config.toml
arch = "densenet"
model = "image classifier"
dataset = "dashed paths with two dots that lie on the same path or on different ones"
train_examples = 295000
image_size = 48
crop_scale_min = 1
horizontal_flip = true
translate = 0.06
cutout = 0.4
targets = ["dots"]
num_classes = 2
norm = "batchnorm"
activation = "relu"
depths = [9, 9, 9, 9]
kernel_size = 3
stem = "deep"
growth_rate = 16
label_smoothing = 0.1
loss = "cross_entropy"
init = "kaiming_normal"
optimizer = "muon"
muon_scale = "match_rms_adamw"
lr = 0.0021
momentum = 0.9
nesterov = false
orthogonalizer = "polar_express"
adamw_lr_other_params = 0.0013
grad_clip = 3.0
steps = 4900
batch_size = 128
epochs = 2.1
lr_schedule = "linear"
final_lr_fraction = 0.1
warmup_steps = 240
weight_decay = 0.0
adamw_weight_decay_other_params = 0.01
Rows from block 31, named by matrix and row number. Each number is 500 + 40 x the weight over the matrix's rms, rounded and kept within 0 to 999. All counts start at 0. Numbers have three digits each.
# conv1: bottleneck pointwise conv (model.blocks.34.conv1.weight, 64x192x1x1), inputs 128-191
conv1.0:488524478476511487383482524518468428490444472494553505490520533532512398586468510528524478536481507518478525527525550537512554415489485530465529394547476549443510558546480602497559468475538530
conv1.1:505470486538477498469531512527568526519488509471512460480503439538555520486487538511552464584506497518522569575556517514449557508548533576484501582459511503446535510552537490487414606524497422
conv1.2:515485479592438495529519469491548513503484462496517513500451461538451442560539468486535497465494496485438435594566538530489470477500483524486528497502539419451476597485531486542579414429493472
conv1.3:502507492523559447417498470482471511507486476549440536453507458487516521479526478531438474539424452471433478492504501454469505538419469517520424562586548421505496492478540479509464495474458453
conv1.4:466540517425532533445465488509483525469534454491417520508525501495471431525484517461429501544538524580535587530538533465465510472583497465599427579494407517471538492483496533506518560542576557
conv1.5:456453532521425504517505528531542464485498451510542478471450503511487612504513467490456518464510517464461518517520535484471443530474429473498461471430483522548554457513472533409433492481423515
conv1.6:528505533526417515487433428535511494524497460539516568558474495550538425487430460575482504496462422490437499515467502406522536536538419544466501559527437543498590461495548510456569462550524506
conv1.7:457470498468425462472456530534537479532525525554561515456533425531498510449420509495522523623506501498441500553539551498489541541478453479537448523521444458538515527466519496507465445530588509
conv1.8:587543480516519495504506528513499499421489475547496579480483541507517450545493527515491537496475546420501534532499487463481548491475428490493545471500349485481550458468591501488572442470450513
conv1.9:506456526478555533440577481537498447478425497536511535527490518486498583494474512440568453499526514518453555503425466541507516495479531531446462484518428522553473505448587515546373474503433457
conv1.10:468574560477568484505522444495578537512494498516473573447514494474551443567478479516525560509422553511484498536443519480564482573527479550537491581479480513472525546516480481433554513471540563
conv1.11:507556582567574471497428539444561499490399593415556496570427522478475560536539571405500546524446453431567394462514523575554514563478421499515504537510522543462524570446518503510533558492577517
conv1.12:477505473582449504481490518508501566448525526488573499554432446456464525489479489499529568510454556435473549549482574537547529473441542438479451500511567483473503479515535479410465456524547442
conv1.13:445525493494519463460459558491517502544458590466522500477454532525456512518604492501474532419498520446493512455434540520513506530425500554469562527470569523508594599481398461550478480488473434
conv1.14:458487522489470433435488431518523490490489586478539551501523465459448550508502463568528499496482501491480449492456464491485481462530458446410503514548494467410455526459583462568487501491517509
conv1.15:434498445543472499445516506507577511554564433498378481456464545507447495456535437525443487497536498561489501442556507479543532541498530497478517455541426465502482419430505450553475486480504481
conv1.16:454577537480527540551596564477457476446503477468503469526620505537539452457481546465478490497486543514338456440517476480393531452461511516458573459583564502526480418454552546462528518555531428
conv1.17:541457507476502492411445443620514522506498509488495398581457499526507449438540486507543493521538485460470504395427430480527421470520437494475530493517480475459534485487550519598471498523557531
conv1.18:509525516407517507524540411511489547514512469541511489611493525483521467486501465432409433487480527530532520534402511428435530495409515543509487536515559442470511534546413528479500532571494393
conv1.19:507546461489348535469510506476500504441452472440503488529510472479523518472450590511517507505461558505536510445509572534464483522457462498443545514485583519525565510494498491438528540527496527
conv1.20:432569515494454478489475533424542501517518479475530543470510565538550500431438471500577453511542526500510488405589529493509483497515503472446484504516524571480482504548488563511498442436526514
conv1.21:483517487489552580541480444493541541482504518509417474502476509553444472473472508564505494443506454485390454464432602520446483567489528503553541490545539485441514463502486493496490508526431514
conv1.22:521527479415513473531471533482489546546449496502495531457499460486525548485526422428497471510480510470542481466482479513516510456495487448516431474397490508500566586475523452450425464491456491
conv1.23:464491506441536524557447518417475491535494498543509475580568541490470476548427463494526524456491546400390532546449482533545459494445511522502540498442471493436457468524461488546600402514504492
conv1.24:535431493497536540552503486522485519529527537477419469588510481483478488481492504401494460480532527455505381494441539514531472508534520544559414457558661505514459502468487530460524526476513417
conv1.25:578489507523514452460437425550475462541506533463598560595524525502425557469470515490494506534583478574486575489523497430441441499537486524509553499566483396504488466540540424633405552533434505
conv1.26:498493482484552472527481528538543501500522536485498490505429546454393501477531446436426516470608507450442524434574498492440533582613512481469470520526459469527503542451539451475491441544529518
conv1.27:478506537582494445448462559463469474478454472489464534502516444463517465468457475484521552547481519468534487495519505562524524506510478479467520480431475556533555479454506473448504492488484499
conv1.28:419528458539533524506518495469506542503524411480529511553477496499512530465593525481489497528489477506535516563414544496385466588521660526495489472478502510486474496399505508566473468570483486
conv1.29:451487428556516551490511558525549499462448507552565501448476530479502463532560476454468498483554501426441445460572484523416516495538497462544478544500500439558410535487499518547435513509514414
conv1.30:510516493483476447511526463481522521497457501500486530396465490525465456490526426518544339558577497516378495543541576463534551488570510473568581535467528462446466453519490532467511441491465480
conv1.31:481559501417460423460459497487537503507425473537470476511546455483486506535498411481483501521548497507459474506515499553434504527472553473475484491477489552580522538408478442508480502441487543
conv1.32:520520562505511474442432516488540426535536554437472443504493525561537461418447492510444481494566540437521593476558503505567510438532474499463485468489531636507526457470592476486473499519446531
conv1.33:454521573466526453528517496529478571483397529436478488459505504495499477506406505517509434534468537509460567493457506506541529503464465531510506427510457561526476468487468469496462526567516467
conv1.34:453483428485510428511520550452524492503534549507464443548437523513504530447515469572537437551504515584527546498500565468500490504512578586518506503504499512495494483506608491636432472434502427
conv1.35:515471425554449467508502530466503451521478490437540538529495444465493478402503450503473469443464498513451523466470489480539507502476464550466450512434432534509459577539524476514544490507409515
conv1.36:520547401498504460492476605492487512509505523516494496483469517532474458498562524501475527474521510512510453480467516453469523589517411556482449485462488442515453451492502486500471484428455534
conv1.37:497474479527411518523530474549549552472499486531526462426521523513458571462615585501405494505533514470535448455488475446474476495506510498441550479465427497502473500396414514503521470519522520
conv1.38:430541493526479487500489481494517548523493490440441556456472446574562474538455414517566472513500522476489547545481490500506560470499445520511517507545452492502564497505599493452487483488508544
conv1.39:484582514561551535510575450520539500495486452615462449550647441521482559509472542490515451532527411481555463528427551542453536487552521520493540489509512468455508491460572543653528461558526517
conv1.40:469524494513597582490461508518492380512463528435506504498470477480545527478481506497530503596524478459448506512456525470434489532495549572523464453588486443560478480520585456557548512547502480
conv1.41:518451505511436572500494529444416404396463349510548512520482442506422525411552619497485550510472481443500516447485456542500479521455530525442463402480538541518485550557498436541461518542456541
conv1.42:561522492497493466500543542465527484467492462523534536552430590439426519421535504535484483457453538528534578438492443476557557541428526456520439581477491472515488506467544480518548439436396501
conv1.43:505488509473421531505482567480521452501510479438589517522458514530502513450458478470579456498496573430570564486466516504497544448487449488492516504510502406498429559515575489558511523534512468
conv1.44:495576514495479545543518525526501512498576528554490516398484477515545522506523493472535445591464507422483527518398489427458499477525472476460510439567502484545556538551414481506519509441523489
conv1.45:548486495479428521516523538448501437458509435573500476478494449456456512466491540547473500499506500434487506461471460512546431488461479489451568477526514511446522505497485550477541502502441487
conv1.46:536509525567560478485553456567459471484548490505513507491483531558472438582504549485505529425533511511457537507437556521523456502447454430538519496402531583539483513491518550480587447506568540
conv1.47:475442497590455515484438540424506493416517519521443500466497489535491449491458555461472451486477540423459541481486517478515485510550432473476410443463503515487409419524543468503451454478457512
conv1.48:498406525469500536473510476545569504529577543508546582485474498510531470554454477486510542541503553511484500483483529531524526449513509505490539501559537534526549500413564509493529467448522602
conv1.49:494507471491588513569550554526561457497593504493532524506473511471507585451493600564555465510539545553587525527484427477434477482548477492469504485521491479496414442515488453528441503491478446
conv1.50:472538496532426465578482576433563486495484499496498435561432494493557523434486547580497497546539544464520558475483495510597562458432462561454571509402452554460469414464462464479464518532469422
conv1.51:499455530574485489503542525485515527444562563518474496574566464544565512504547471459479533454520482447543477553528488534528499504458466523549464523433599488395473374503552515520494500507561478
conv1.52:440536524512515439528438456489530451515516507499475477456503556575495458485568449506456524481456436534466459469547527430577448561477427516500532399544409493466553534460496542488456569476513537
conv1.53:453471490524473536521519608488511528545507551526470495503452415480451549436459497430462430470471483473494530462472487627530514493541478505502478429492450546544436540479446438460461467486475490
conv1.54:486502455455554521600545425532501533525543474483538520523535490496526513539521486488448568526542492499494480465469430450458548497505490591543486587557515480513533503506548469576452434518494418
conv1.55:508530505493501431445491506526446466578533497457490517494422488514547405490458546456451512427446598495587461464531530527512469501540526511478489452527551484513574432503487471497500454450560459
conv1.56:516508570457497503546511541467545556515508482508593507539584458541456549477474430509486477491514516391483470456541482485522546567479559486539510467591406538391481479595498500510543425510474507
conv1.57:504502505467450579555504502465479424465512492517474511533538478501485501416513540522518526508491511485538483471431517486571418483478430517559523469459627576464543528492524512532525447550465426
conv1.58:497468420556456535521477569471499434540544565462454422395533460446510490424537465424482531457575466494535543510452474569479421505604466492482513523547523492543410488511517563435437555500487479
conv1.59:443535444450442522488514480536517485546499590600459494465514504591455448487545543540547527537516485593498533463445514539448479479550482498534493547526550518565474568534543469442452556469566509
conv1.60:561542562470535516551535519453499526457461528470494523482503501484503463508581471464561519557493564482463536426402436506532462544505493506418494466563558514531537466543531494487530408554475494
conv1.61:427504551513410491457510468545534509439509479512524489488512547554510545518521466542489586528444523511460480619560416452507524527436512520529468506451438451536482489498515448463474418512492501
conv1.62:461519484505552520528479543481529527525458509565511458549490519472491569575541597509482480525539547445456432450528509535493465540520535540454497427472448466531488506492509503619594563594539531
conv1.63:519506524407508515573458563566457503538424479498500477450532479530523584410488461524534468491448437472507474485503487544501499542532505461491474639487484522495539524511478507499521417476518469